From a checkpoint of a small segmentation model.
Training: muon at rate 0.034, held-out accuracy 99%.
Data: trained on rendered dice on a table, 2.8 epochs.
Rows from block 8 of the encoder, named by matrix and row number. Rows with one number belong to one neuron. Each number is 128 + 24 x the weight over its row's rms, rounded and kept within 0 to 255. All counts start at 0. Numbers have three digits each. After the name is the row's rms in percent of the matrix's.
# fc1: MLP up (encoder.blocks.8.mlp.fc1.weight, 512x128), inputs 0-127
# fc2: MLP down (encoder.blocks.8.mlp.fc2.weight, 128x512, transposed), outputs 0-127
fc1.101 053:166136126112097096156142094076103147170090134095118093100132104147133109105146113156170138146128123111128104134160150101097130137136146138122124142127174135138166148147127167122110147125124095131167132133135141172150138121164116112119129187145088121105118137163116127107130159117123140197075176130084128123129117139064132153111145128133154108151100129129128117096101123132111138169117
fc2.101 065:106122139128113174084147158171130111145166120172158141105065145132147169155142131134132087148150139131112175131098102131169105097080100136134151096138105107122124127114115095127138145115125133089119131121144114131102104149133101145140126061136122139125138117122169143122157131165148120053178145150166160133144135149126097099130090116126136138108136110119142140148118151130106099101105
fc1.102 110:123160171144132157171078118073168134138127128135161110114092158136152171134103123153175099132125127110105142134133146113098110151127121122156122113140125096125155128121118122115128102145155152152135107140119076158110156164135123112088142106124146102091091152140178130124142135136116149107156147137103112159164149149136137149140109144114161069130078097085128098140089114169106149150135
fc2.102 108:117107138122163092166134110133113106105107086153109097140120138100128135155130126146135102130122122114141095151111141143161155146103142184143116067096132137140137120110114169099103111159118119140134110079130154154137112139147164116140111126116140168152103129141153111149148145102159126149111145059181084116096139116106123109140120108161135111140124185101112122143161143067144123172120
fc1.103 097:109119099086152100133191119111122099113122115118124153124092120148140152107139153105138088098120150135105157079134160142087125135126118149135152167100167117133103123102085138096135133160079129168123102140103148099111134126145121137090157076150104107150131150108145143122130145109132113069108108125127102097124119090121072097132153138071107116126123137110113147097114154125164158131115
fc2.103 083:183096160136113190134108120107112129099111118138147204136150087133136127111113116127103087129178168098127126161128145146182124138114132167132150117148085146121169118095154111143104115125129148135135146153079129122110074090115096105133133145112116123138134114145147106100131150122121144142136116114117121128137130145105149117166145135132133138100165113131103095093151104156132103142060
fc1.104 068:158136125148098154094105124099124114132112095144145083111102085128109088150123119134079098147092162123127152112153143132123150106136105166160144175135167136138112120139120133133138156171127139168129166136149147142143086080138132129115091144143156046134131145143105112131156155122139144070140084167118126150111140105114168152115127105097106114105113144140115138129134130153124105162098
fc2.104 087:153120143131133146150170136133090128139141162163139131145140137123145178056162103125143155155124155127122096185111181114133082132137138102102132106136109139112160089117127109124140125100093126084113117103102127108095150103126104106155159108115118164113145135088141105121100104135090152148156128110148111091160143141118135139167134140154144131154130146071118146108155115087111128103169
fc1.105 105:081107112131137110154159122102090156135134138118106107118106119134132080128111128150171172138145110130119088078146135151085139120139140070123119139181138156108087112113124122070093127073079127113134151151135150119119113154152140150108118127126151148152112128152154112140110116155101138104121173128148131132107157147144156125116127122190084116159111125118107133111162177114151154122134
fc2.105 118:083111169138116101112121123120134113117090108137139115172152127133106169154122169109121119156105165118119164134148127156129112119155132128158192131115104132166152111133165088160103175159106163125117095120118102137113128163139119082129117148138138139133095125132166108117122122119133115158082099109145146118124121068164180089145149083123152095093101146107137135126117118117099113162137
fc1.108 126:063141120108122138137147118094135110128090124104076125118113131104159155149147136110129156108139154130131103135130129144133136133157096115128085079110139123115086106134116157089093145100096109197139092104123124121125110154124143125104127116137106153106128172132156138055157169152130135129139138141134128154127178138139084101114101106151131099115131114107115158095099136155141135092177
fc2.108 126:145090112102085107166160143140122094106159182147128110146126086118129158111139103146124110152149204112126167111173118146143176115107117070117146139152099138105122144149148116132118127131124136084084106153129112210128137143134084112135117131105152137127091128118128133141123114119136120129156123136122121085153170103144174089111111168116117102138128130132122105123121137116102139138113
fc1.109 141:142145112136167126085138150116151113130159137065161117152091130124150064129136141137139121111127130155120151105136108123106109142159160095129118128172149109160189157141100172119146103084121131120121126121148118123153113143144139126071116147104127117181111136137075152108143158127125120118122134109110169090166165135106105113154150127117150110107141139128082084118141156128084142108101
fc2.109 125:091155113125147104128116117125106143114117137134123169148145141135170108130142141150133159124123125145096140164130141128119113134119068114086110093129154078108087099177141137065153100102143133135092146133104092128140069124145152140152134134138116151154129111140140147142121114097101141139183131153156097188119103114100169143138083115099137152128111127129148133148162113163124084152157
fc1.110 049:097119079137140165144130118137090133151072089140109164098128134096143134119108084147116139137084094133088141125112140117139152179165122104133118149141112129170113163105120140123152092147130071134127135113161133101137153138138162098113128150172162129176109182126150167134152139145135159174116134113107106069139120110137138131147088133111128118133132118108155076137134120150126139127121
fc2.110 054:147138117118148120115133161119076120107169144104154101122101157100119159153127154144135138123175118107153129105171133142110148125151147138102126091108145125128168095110096142116113179145156154103163142133131131112099124138117138109114161110103114122064196105131133117091083127147143117127097138149169134156142170114112140088139156111096121140129111122138163183125127104091092117097121
fc1.112 089:085132151105148113144094110118110094124127115149155133142122078141141153107112107151131132175104123139105102199085118104143107143140114132103147132112170110123118098117091162112143136135123109114106114069118170141161156129093126106114120123107133141122117193139137103129176121123086138135146184110173098134098149127132088118169130127119095116110127103093138079146133132131122120131103
fc2.112 088:123121120091158147120134126189091132156166162101166111123109103118123116147117131170121098149143126132159099150127118155127144115131141130159131079098130120167134103133101132133150133127124131151091095122172122128159117128086136107127155092130106136134132066112114170121117200131122117132115146095160107141167128125075059100139138135138102141138163100128124156146121121114104122174130
fc1.113 081:117133167077098150145122137139141114142146159126127160084131099111111087129117093086116131138105141100110195141152138121151161101110145119151098095141129100152108129155092132110132103141127171112113120122137116151143167176130128111135148063133179115119147143104164124139109138117134134106180108147093092128146097140132142138120143166117093109106087160090135111139116121129107080139143
fc2.113 078:135135099114133092099092112115145102132130092130117145108115174112119144161137116114137148092124093104125083151176135113118128076146134154126115084098116081111161125140136158155163143118175142099107107132140121158111103153121134103100138136124164139146139151179133151127091102127151130168147143090139114108144149141106122108110083169144106172168153102153157165141107111100138164116118
fc1.114 073:113088090129139122140109140147118121133144133121170120088183175132111129129144133111109099129125150125105114139131120149088094107145135085109074156109144121113159128109147099151133096122144117112167169130093151100186078146140113122143118123084110163129101112109121123136102124116106131079177144118110088147110105145127110122106104111110086156101093124115164144120131149129129147105188
fc2.114 085:105180112123132143158138095138160127128104119129116126129103105130111120105103133111109141164112180086130156089134142124142115115088099122164138129147174138144106089137170180105114143101101125131119058114112112141107115121131119164123096146140179105114134165136128168126133119147123102152163125170122134111095123147146104182114190136142132100130140107142119104151127116102116105173099
fc1.115 100:155123125100148133093112134138129146154131150108098146171137100161114142126122157145129187148152123106082129081125108113102127143119158132106105138137158170091141145110144109154127125088120142086129065128141135152112111151158139142157145120097102146122151104144179158147128121103146187132138138169156085121136131126109145124153108132118150100135144153068131141117106179095174140132118
fc2.115 108:087109165182127126122143115139146108137128135114138126105105117095143121132121109151151145143104147134160172115069128153180126113142121107149163106138130106183110075167122193135115112132112111129121140132114152122142128120099122097122124122127121133132099159124094109069140165144130091095114114132107145150144173137158117157120106121195085136107125127149084144099151119097119135138153
fc1.116 142:112120125137119128073115139112170165122137108126133113122171107124145139121146148143127148110183129086132122148147121102132136126142114162106102228161157135138115137143102144127156137137108126156099098132175106151127115153097115134098096148120159140139118174145118127126115138132109111143155145151118183120155134193155126116164171112116162143166121121163130095129151104122089120117116
fc2.116 131:146115107109114163124157106126155139171135115147125141112139151136140109136141107137154099114100190119103168138110110165107134151164162111152140143109113155119130128114120096138145149086138123130145125110113114123124102129142122186111135120116082140057134106103114124142155113107119152078098083103158139092114147101167115114163160162063135162118112135145116139100110125164103165154138
fc1.117 135:134093101087122147112107119165134129115147140134108143107177142134062113125141096133132131142118145062126152099158166112124139085139150113159116128149117112132122103148114168148109108158082138091107100098170095125144122151134145108120140100101163110146105145132134148140173120106118092101173115143123106111111108137094159122152102135140126114118093163128106161148091138155121089149080
fc2.117 108:121161142120131093100138121125105144135133132102145132101155140127140139139147103133151103131085098139094133130165108121104098145122200138125156115128127094152114115179100153119091123166123156157108129120182075112120123155167131108109106125112147153141101138130120180115100153148106122138113147128163132125153168119146052092134104133155114122133121153102177102088143134135137156091118
fc1.119 045:174127079082122162092143112142103087114108077134128143095132143145123128119105143106127117178102123095151147157135140109133096119164123092170117141156150132116132187152097132151158125136113095129131175102108161100122119134120156101128097140102119168144145149185123114119109149115114107115147170177114090122138143128114116142116096135073118100114136122141163142158125135131137098125156
fc2.119 044:141122112151160147118133187136129110155139156124079118147165162150136144132167143122158091124121135112088089137108160144115128113083128173151139114119109103139168092104151161163132103183088161101101099081163076146117146162119110132117120115164115134125081101101118144146154135148089137124119129142161153117115097107144128101152092108141141119133100108091144140133112110121130144128136
fc1.123 092:133147148142024164151126134110133148149148132106126131135147156150119088184146111120087154196123142134105131171124120111103121109147133149141124108137131084102143110151134174125079131123127153128130113081124143116119130141145156138149106094143140127150104098098153119117102140127140154151153063136138090122143127157160090111129104124142107148141129117125126171133097146124130108142104
fc2.123 096:130110127114142090093108138145172060123106120149131166147102111095136144097100098112128131115075112105124143146163167143137118110140122099114086115107124129107168156163122146141137079121152144116119136146118126134151166137122108108131086137087110092140152162115173174150151100141128104120098170132181124102108157129107144138165145161163140092122114128128145142123082160137121131139121
fc1.124 137:130118054144150128106162122151132173169136103093134109109161139125151146099124133106126131116098181140122137139136156147095123166129115138095083144133074094141120166105103135117129149151160121131182149122112175123120114138090096161082147139128091084119151149117143159135117135143149135086156141110115090138077142133115091146157122126124138106136130093141125158148137123120158099129143
fc2.124 120:150174152113104093110082141149095127121123133104153071170133134120151132123152145144132131121112103119131132094120109077137121078142161104145136145133141145112139104146121114186137113048129123128157138158143119149155128176168141084173104091140127094137091089134102119116117113156113102109111149134164149113139157125153142130151090144160113155145141138133153146097130113113110109128147
fc1.128 091:118109117129102136105126103158130096104123110161126142124109103157136142104103140114131137126122089138134129146120125108133137095113109124164118137133132115208181125146122117125130125116088157076122113151098125108097140127137108132153138073179146152110157128125175146116098138114116134073145136128138136136124104143171168124117127156131100084122131105101100107129167087175100129120052
fc2.128 103:134124129110131096147130124103151161136098097114098154153087156127110112115169128127107129162171136124133092140156119114094167156167123143096106122104129110070108151115142144111105136111122137166147113122139152145115130132117125134111074148133101095190113141147094103127138127105148113158126172156087103076124124107096113106131168119130102125135145128138142168160158143114147076143182
fc1.129 131:119120134108087150139133168141097084113175163148140106141148116103119071138127172142101110130165157120117137096110123097132159156123145102121089110134079081137093096172132159107130144099146129130102120148132136121133132150161171165122111113105128140143152123110128184098148121175113111166124114128147093089145135161135172151150118111145146101133109139125113113107077116133110098113122
fc2.129 124:162184121133140113125100139087139091144101110110133145108114109160134146150145086104097117131131131140116105197125110161117144127165145108120133126095164147128151090140087104088115168157165105180115114150124148105111108129166139057134151129159180132131111151142126144159108119127120127138144148137149125148121144098095113082113115118126112110102115101146104128159129109131137087162146
fc1.130 154:144078118106120145119135144141106133114118153118108165149100091090115099167127099127096150092115118142107113125143141148126146121150133108144136176131165114086126102104092130114129149113113188143140154121074139142170137166208161131137137149103112126107112170154130139114112091133168138132116129114134137124087156151098062133148137123129139135133109098144137102093126132095113135170116
fc2.130 144:117144133116145117108101138097139136106092073126178132147125151147164102097158189123133106145081099134180126151133153109122112155074129170127116055162145114142120108142169122184117104088123111161094117122103125104129169123122143154145088119129112135117111111124149109147107118092137107134123114112110143121138134157164163115120148114117126139173116123151094153129135127131145161148150
fc1.131 070:104116143137107159083115106140144146151132077132128129111109114154125128164122145152105124137130093062123102104120099134129131156147098133102146129145134136143150132096151190123138129143144154138137122139154051159118127140154147139122104103118092114171098167091110144158140118109124135131114158141148106181131162193123117158131140115115106150099148140188136132170147139116106117119155
fc2.131 077:135150113130111101122113121104146112153151136116117140149147128141169116110172116093160113092132136138108150155123140137095149112148170105146102118114080128105108112125092101158145121155133128121149117153112192105165130112111135113127208155094162173129157137110106136142114125098122132126130128109086145066131104120117127110155118162134105114119162107129147125119117076163101173181120
fc1.132 077:124124137134113136101145129125145116138122123120096110107138132123112086132076105158128139110121099169111148124118147125120126087129099138126114134166134137120125094140131118112129158076119084122172155083135122150137154095152088139121096112108149125123098125103069164127177077125116187105176168163069104136112134114132104099144118096146142127134117146110115108137126132139129160194110
fc2.132 078:139098121160135128172098100121122145102124158191125153133146114084155109131155109100145130105148119129103134115132152159075108125110140168134147160094125147141113115103120133130126134184157130095134128129125136129094121147135122101114134111096152118064131130173131115131145116128123123128160123141140146124105117172114126153092118193107142114150115167134108085107158051145140156094103
fc1.133 117:127097087075103155137111109128102134213133133144129127104155180078123167150139125117140170147125109091173161143101155131139099081143125092125141119105116095123107105142114109124122132122093122132142135099154076117073149136133127102115147156114193115135106091140118140144126127130144111119126119106181113130080126150123114111095132142111100121123099124153116149136127100136130138141115
fc2.133 094:099146136103146096136118138121153140100135155136105112147133111141124102114119107116142114124091086118093127154154132120090117174131112126128149105172168134182118145159118102155090148127171113084118109119181146102108131132116138123128127100137137140122088137116158145136150110101085119152132142128172114127163152149158082092164095145159165120133089141094143093176117160162143111090115
fc1.134 093:135111094100123143102146103125120166150114115116096115130163163128099143158151094169143156133119130131094110178120122115099118097122099149113117145144117126150150180169117141129094142179132123156125164130136125070135105135106142132096146146112136131114156123123110110155131169139156083156123131153130106162109105144169090136121134142088121127098107182119190129118140088127168119107165
fc2.134 110:129167141120097120120131126141150103133163124144144146088156131095126129134079116101134142154118103085101129111133134110149098143157101137122138142137136122114109136110138100146114107108095158104125168127155136140140176117131116174102124140095111111125094181144185084079132109138088152093117140145138156073151137129086170168165119139100163130159135100167106131125102156157118107141111
fc1.135 041:153149098123153168128113122105111146145140109111095138105132154063112113101137129125123111125128153078110181173154091075126128086125139093130145115134168109127128122150142132178093130150151101119128147105149123098120152101112150124116135115132131140182116160157128140124128127137158108149119162174125098106126117151066111118130082123142082150090110146141164116161107153147099106129129
fc2.135 042:109114136120121123094102118173126116120138142104129142128089137167119172140133109120185136139093123152117130134127136197100090103104143154135114130114125088151111139144127158156164151147115133115095105098131123137089083132144126079078139085157137158100138088153133132109154146134144078124114151126154182108122122160139156139126109125114130108156141151095172116128123096182125149105135
fc1.136 114:104152106118139129110135064131129125149124158143129148147143142127149149123102135174129088142088160142108137114134116151125170145155113148124161085092099124123113113108157121124130080127131174148142141132142151115109155166144154128172111139138078112156103164142117152104099115115134181110091131129108118159080155164162109142139086122064106148118125136157125119162161119115091126135148
fc2.136 122:145131170089147148094145143114133108151122094100134100100135123128134118134090127131164138094139102139161144097103129075162122146117126113125126093141151124146145108106097139096156160146148142119123192154128112135156137135110108150102150104129116100103153136078116151142148123148093076154098156067169126065156116115107120147154125161154130141123116145170142139138117113153133170155115
fc1.138 124:108143119116122120150115099123133129145103102105145080123125131118151154125109170113144104122151124128123133128145083145135153157170101148107138110132101113146087131115133107109126125175160151151156107073079151185090154144117091110143129099068121108114118114093121149091098105115120144104114143129139177094102130121121108084138131116117113123147135112184139164160163126157137122176158
fc2.138 104:131149133173147095057107109124132125142165100148117128152182126117159122115089076163133101091139109172149103112143188139107104112155136104130138138088118128088152172129112108116120156124145126115117113126137136136145141139103174108126136129133136123138131151163128122155143135139138099164154145124112106147133149143137156189138093123096152147095106132099146100148119089077126120105093
fc1.139 079:096139129151106165098098080130101112168111138174137143127107150089073124129168126117131145133114080163144128134116165131127130121182147098125126104071109109112103132114157123146167079112155152127092099127134137134121104106114100112142139184129153133121107098149142115123100156088114150160109133133106135140092084127096153106155142136099094146112127127137147123123150082131099151112146
fc2.139 086:150134160176128091163126158134180180101139128084122110137112159119154145143111102107150137122114117063099092130055120143119116172140095165126137145136132120136129138130112153139103144131141099154114093139142120104120094128084188180108140124145104127154128141138153110117135137106127137121121131156127122142139181115089107132138113135153116078156099122149095139120112131104155102147118
fc1.141 140:088140072099116121134128092112106103140097130157181112086112161146154122109108124116117097124070107150115147130140131108093120132176102133096142137123160141131124080154165089125102119138167120126153096134109120162120136161130081115112124130121119138118177119125112139120102134140085144139110164121165128099093181130159141147156104123151110119113128088139154104115137131090117073121141
fc2.141 113:127185091153150131131096100161143133127104096119102149096193136119103129106174109068161134144096175120091118087169144129135130143133150136121135122122136101104156118131122148162116141138152116144155141129160127104154125149129108129130113169116124092130124108126164138127129136096153113130114126108142133120110106121127110175126088118180124097128106108130143165133108144151124080045132
fc1.142 086:122086089125126168120159142171073095103091149139161115141129114133132135164132097137125103136114126173085159166134109119128112143140118090115140140127074118137154097138131105142099121121112152097125068126134083133149098140130135133114155145161132057123107132151164121123126100097148159168097150170142114107121105133123131147135129101120152120179168112117154109111136136148104149146136
fc2.142 104:124176149154119092130088091093157101135149128138098146104097142114110131110120150125110158098127120056137121112102124170147145128144167146167150117129141123111134135114117141119109142116131110174141155153107203122103193099151110110136123095100139168114155154119120092120138156129110109102159143130107149163101157122144136119104123167110089138098125134136143099106122109106177145126126
fc1.143 044:138121081122089121085177133135108109107129161082118103091096143072115156168095155129119149107121126106093132121150120115104144081095117097167118159132177135141149130120139148107092065117133135150135181158092150103121146158111131083127116129158126115117123162146102131101116159146138134144159118126148133148159119153111143109107123109108115132125081129152133117128120112173139108104099
fc2.143 046:154125139128144142150128155104086151144119097142153156154115134174125102104116084125087112097112118146164129121107102139127109132162159121106107128142112110057145119139096133142146183168090150088139109090146136158108116103170108136133144131100124101160132107149145118150161121109148143122128169132104133117114121104095112157139125186126131109129135126133146158087079149115131101162183
fc1.144 044:146090118101149178129107113125150155121121160116129120118165073112173103078124121145093145148129176132124147151094132115121095128144133136111130212154088131133160184146111120127146120146159133120096131125116123164150123117170107170146105095160107144154132146161105138099095108142137142123127133140077102125139152115123137167106119121128154133157071121104135121144145137157131111126151
fc2.144 055:141148116109108136140160116089129107179099138126136126111087200146084176146138117141165113141121137124125134103147115129103116138103123133149131109114174163116130075100162107076084165115124133171105126109143142125113114114117165096114154145125124091083113105152142167132137138158149102135161144137138130117116158156091166094141149129139096143123165113137116148098114110097112120161103
fc1.145 103:105099152112152156120116107137118135120165154117130100114107124113182107128148168168104186142107120120110151174136101114107135129176131132093097123176126137120103146147126130127128138131118109124112146137137074110092147130140124133167119117089130135125144144123142154139145112100084107156072143074153189187132150148138094115114152159125120153132133106123096114108148097153147102098114
fc2.145 099:104131128157146158085124143134091164126125135121100156139117123158108099160100108096058137129139102127143090131109096141134126122144126108167116130159142103096102076122074105153179182118138142127113116147116148146146099120106140109156098178130129145143144078140114153140140115160181164103135085157144126124141129164131112126125106125110139125162135092122177127111122123131137153146101
fc1.146 066:118096084133127153117127116134150112106104147136142124152141136120099111156106078144112136124113178087118128077121138120154110104143114157131127179110153109092108150094127123148128127140142100146153183120079183120176163142153150093153142117123137138168139156134129138115110150101148151115146115095085154130102134168118115142152124069142113121091142145133126143107128135134112065157101
fc2.146 074:103140138143123157149138160164120153193113162120084107122090119138121114139149131107155082134153077126102113133118173143100094175128138113117111148140100161127124090165137108099090146097102119096145095138150100130136099115080129133082119104187123115148118115141111144150134135102135116142128121083140132099127130102172139146137160137149106156140124145176150156168141128106140144123103
fc1.147 058:129152156161158144125101155095121121135172145109158097113117143175099122118138174151171117131104102091107116153143120159153146140110124179084138115107097126125077127158161130134129130119156162129159062139129144105112113148116116145109123060145133093130145129137135123114136149156110127118157104094153134084145117135147128132099131112110097101145165093152162081122118126144132135150089
fc2.147 065:080125169106128167141112121183117143103122093155092133126141151094131090104115080112077143119161178146162125106132103068176127108133135131156164162139138115140127140103105169155133096133121075160142118123095135147136143123110144137171122160100140167123112143136092129107131146127133136150087127151126127090144149122107119145155084129110108133110122129107107121142143166098105122118154
fc1.149 064:100128128135140141098130107143119115113132148146124135137178150136096149166099138151118131110129141130135154118069126128117098123104128127130115135153150075119111156119169120139122085136097082068168119176121147119140118131111146125153110151147151094152163163152139154160124140107081172104087149145178126160159092158144125093161124111149097130144116165154120126112092104085140129123111
fc2.149 078:159173119135129122142137127128118134114108118134140155146096117111169133157144136051129162149138144125125137116140084136140123115161121146131130160127125145130116103086145126156163155139162187151094134127082133137136127115131082177124162124123142152123105108124146106162097113152104132127124139133105106129139074112098082129084142087081160079125114122113097167154154142096098108116138
fc1.150 107:100111128127139123137131148162130128134147138113157133083125117131101153113117063115104154143186119122130132152134156151086112109098140107108117121114162098138146106173092128153132110159100137142154077130146134144127113119161117115118117096120117136132131144163066139084101121129165197116100096144147130132155151093147127156133113096124086133120163120115109144108155089078126123116082
fc2.150 124:137139126155089154119153078107094147111125104119087110133118149101143098131109179132134143100114124146093152118129105128135153109184135154168114112176125134144156118117156148184092124100138132120093165145096121125109094141132115191109098127117144077118143118131141118140165117112103085104130194102073103131122145142117121100136127122154133113135144150120118131156161170118142136142138
fc1.151 081:073075099149144159125134098128146109124110111128146142130105124058104145111097139133142102095101095112125130149088104212152146124140107096150151110140107074093158150150111130130124141161125101138119151127135161119145102145159112166144131150143129149128110130157129123085104137132128127126131151106150143110105136139163115100152090090104105123115141108122158120119110065158118106136138
fc2.151 073:122144128100185159087161138127088103147138144118117122130129141190117116136168140128156133135091156112100144153145136103096136178156117150147112100096082110155123138179108125145139117121150148084136145140130124109104148162085137082123126123145154088127140111101124114118098122146132110115080129111151066129120105131138141140139137166120152109126176145150143140136163105162101103106090
fc1.152 102:160135118121168113127128145116131107131124122126126129166114108100145103110095142124106124139136155138113125119103142118148120196126099105107161124165115101140156124176088139056135147139105114117139133118094151142119114130133128171116110085117148117099152097117157136141126182162130122090131151139101125122200106154151076151139124120161148117128118098089143081143124125148132070158118
fc2.152 113:131135125141120127150137106179109152113122148108114102101153131159148164153143136158144109107153139107086113151140105106114164126156173103079117084114116139115126102116137151105155120127145112142100135112164180087098131106126146139184176101133117113166145164151142122134151126113074110133119141136143130178091138111132100115116145153081137090142074131125109118102152108112171105129144
fc1.153 126:151139159136112126093145098140162149145082102117089156117128119122123112102132064128128130113174160110103124152126115136140135122138108148146134139149116129097129173163126105151132152165117105099120120150120136101114127131151158150183128102095106151154129147176103127137129157106121167111164106093132133131129129119175120180094133082109161107165171137099146132111172139086145134086107
fc2.153 116:106081093131124170132127134122123117160121181124182119110124124137120108144138139142131145160119094144158139116143138075102107152145139090118163070077165159051140155138125156090132111091140156137128146107125158137121180146151144148135134147118117088124113131116151158100135128076141163113154157138109132136101146144135102120109127136155132131131141097106147092145103139109108104140098
fc1.154 040:134078163148144159188115066143102117131127141117144139120141140158103141145091144138128082124114108141180171107120073110098113120125094155144087122135121088105140158132159150132141115116150150128118146146091142091132129129091135136140081118170138122138139118112172137123114135131109185087115160142183118121172119133142127115139117130133074120145094131129150111150138129135095126125104
fc2.154 047:119168113155140127122131115133130145114108103145081139137087129096131122123141130112117107116138162154106095150154159171175129156144112177108149169115194134149146128089140128105125108152119140142131102169133095132150131102113144158147137147132095105147129125114155094162109120155142087138144121095110099143058111127124080123133151080116144122077144140118100152120097136112139175102144
fc1.155 122:140145147095126140133108110133082110140148122044129104142140102154140113149110133137129107149107105141135116185124142073102129141095150157121082152121136116136115160145151146112146121110108126085134145116117165161114113117148127143083138087111134120126127125162081099166163129125099127161122157114148106138153159119122089146125136105154094089152108115079163116186148123155128119148132
fc2.155 119:139154149124156125113133150176101144144137087091108152119109167102164098109135122137163161196171143094112156119136106120144126085115128126131137146168115158160152156137092142138156162155161115125078068108112151108150105106119116109146110079144112103139127141122116129104094167134153119151128125110138108136138160127118122088151083109102113117169132132076118124118160128124121129114121
fc1.156 106:099141121149128097128123124118108115098158105112105143143099120162095141154137090109119161122110131129112137147135111166099130124142084115106114146155119137162105145108155189116134166142107093179136177158113099126126105080137114148130127104115099168142146124137151110143116176071129116168119146164149127135113138134151134118122067110131088146118118112183111164130145124130131118065128
fc2.156 120:140104133092111150172133125065104156134128171152093096132146177103108090098160162123123144134107100109149144151089142110151127122103138082175123152112088162091137094127122121134171117126113145111151090109142155123101177128116137171109120143144110127123164131118105116144131090153131117131171127147104137147148115135134113133154159144124130075087140128102180137126085135131129105132125
fc1.157 119:138119079117119167088179115098122105108141172122143143130136121118141140094128117137095121142152096111132122144135121127119136089128112132165134143113139154106181156115187119147091135110117124082133130109147153140098154132171069138127161086120154132130118123093098065134155126120118098144139134114168138146093109132141108111108128095116116117139146090137121078084146128150082102155143
fc2.157 098:112124167116116145122164121088112137174123120113118139139102093114114152077173133150112120132081108158111133160149155136116189142096145120082124132140106156156181143108152105131117159159049106155132148096117113122137120160128135138102125146112128098144133117167133170095133123127115128157087131153187114110104102142115150121095126154107127099140123136101107129119151131097154127154124
fc1.158 082:118111143123109123122146079123138134141144097115114130146092102177120072130144104145129114133156159130132124107147120132087132127139101180136161117058132117094146119165148099145137159132123139157116134122193098115143125127168150149139121136150111107128151118133113154114208140085132127101121092140168149101112127123133123135116151091111082117153144154128115150131095166142138120182140
fc2.158 095:165098125135125123108126125136139093120109146110127151142137163098112132102088185139097118130109098114072140184113165155155151154095135115132124148166132160109125131078122133136094142128163112127125155145136143126117137090162127143152175105125144113120145135098125121100105124193101139127122108071094142165168130110124070125134147135165144124109134099112120099158153124159144109092128
fc1.159 113:195143144087116155132124132129136149115134104141135130135112090108143102145154079118069117144175143139128146124162123105114160085151155153071102147133124146095133154104101159098118120127149134148113147088147116119101152149122120115148141137094122150106109123116109130124125129121114144116145178122124131120116079129160144098129094162142136161114125141118183129097182088130120108065119
fc2.159 123:080104113175118133108148121149133130158120131127123097130138145153112144146082187146171152139134156106127157146110158164116127135136127104134122136151144086115127130138129113140114124097120128151151116147124150149122124153125143132150103124138152089113095116124131128115133087136148142084082099138083102180132145120147100112119195081075111120120093132127105110116108164194133110175101
fc1.160 067:145119090119093180131103134179123129141107148133113110130139113111124115116086132119122147105170127118113165118112159096138139128175125123126134114115129160105090137140144148121088115122147120119106160135102121102136148109147129100090142134119143123144159114131121142113082139081105101097152170125074159144086091173126094098156104101110157092118185152110129159133159091125093113090132
fc2.160 066:082078160149133123135108124141101119119120136145149101130065149135124151166121107077120115156147127144118116152143108114113086173146150143119133146168145110119117141078113139120103126100093123133116116100147158109168157088083150165125139089156107122128148139118145101137123130152151110132142096080160156075119122138139147143155152108111126160150134144131166125175145136095163120084127
fc1.161 102:094182093114117114069146148074107120115120184158124145171140091122083118151133133107131134135117149111124141110151151156137103135156126135145130089157112139132119114127142128128085154187148133121134133171090112121152102145106157120164091094129079122132115135117146110126153153107106131112123087103169108118121120128141155106136079110136131117121133157121164143137077096130115083148115
fc2.161 095:162144131118152142160098133142106157131155128148176125112146077125152094137144116143099130206149129100090159135127108119136127147131117097125128134152086182124092110121127106112138146102130122144118117138114108178139126175104081092092085153092144081137152141077164132130127159142124150127153115134136086100122126136184111139107149134138128143100090097129130141132123122125133136099154
fc1.162 071:162144115160118111129154114152127152116119126136105124132149120114116140155111129117152158125151152094123162140134101097115149079127139096150142154139166076102087130088110126105122076134097122131153108114106140122087149113117139122101068106157130126114134103156123139098131089117122123193124113136111100156166155087135112125144132138107094105066162137111136158092145131069119112106101
fc2.162 082:126093127122133109140121127131123099105121119093148129079102130134155099115157136122151109107122123157116109121102145164127106145174134132118109091114143135159139119127133126164101133156144136118150094121129121163160116156148080140114193149088154113113124130140060116097162172146154168057170137119125145091155094149112126106140093121120160134144156089124138114121116121151109150168158
fc1.163 069:088137089088141122115149118126135148127084119145147146129166121121150102125157129061140127072133165146138132118170128140150101161161150137133111169151117143124105108128163133138147124129123095158178116119140125122142106144096147163127099136140117125098132142141151146154100147123063113132178107169107115184101146202108136128119107134120109105145127140112160123117121143137106098142159
fc2.163 071:109126133133138094103127124142110116142131146114083110129134136122147171133166149114115132092142141114099098076162167114139125096129117137158140145156138131142159088146132074081134142143129164121155148143157138120134090127155126067166135125115153082161111082095154131118140110155137106123139094144175146073112174123147098162112106149171096127118104147138092138131108111141131149129100
fc1.164 067:148111145125145143122141107114133133099141133120114077085143115112091098140136117083113115121135113129091153136075104116122115146102194080102107133130109141124165083148108107103159136140149106124160123131141152124137117130178161110119145114131142108112107157122141121149157128114124160087166119149130091097119103138109080150087127105088110101101153131132127171146106059141140158154138
fc2.164 062:124169168171157111125106150147119102132092134104143154163126125100145132158103108165106066109120087173160129069120159138128150094110113139152134136121132101156086136092162135115128146139085160079143117118107131124143124093094131110178121136100137139120119110108161145128146126145134097095137141139094144131158112149133127140169120155115150155185161094142127113135142114124105111131096
fc1.166 067:113106148130177136109119104107080162156140153127186161131124149125088180088150132152092144126122169125126158144141133166082176109161108123107147147110159152189134106174154147130139105112134103105156131149102139161144115104128152159130130125153096124125150124131105134143116137153105130110149161102100133088151124129144122104119123129093167155153126151147084092130127148151103144114122
fc2.166 068:166148093133110141165143148120182146127125092125107142126112145128097109110113136128160129093195153105132113144132120152177128118121099138113087123140157114077091116088120157120133111146088101140172091134128107110129133136148099123137131172111167142120166144124132102145155133136125124110101124119159127127172111160094158140159151134116066130133143091134118137119137106085139090175096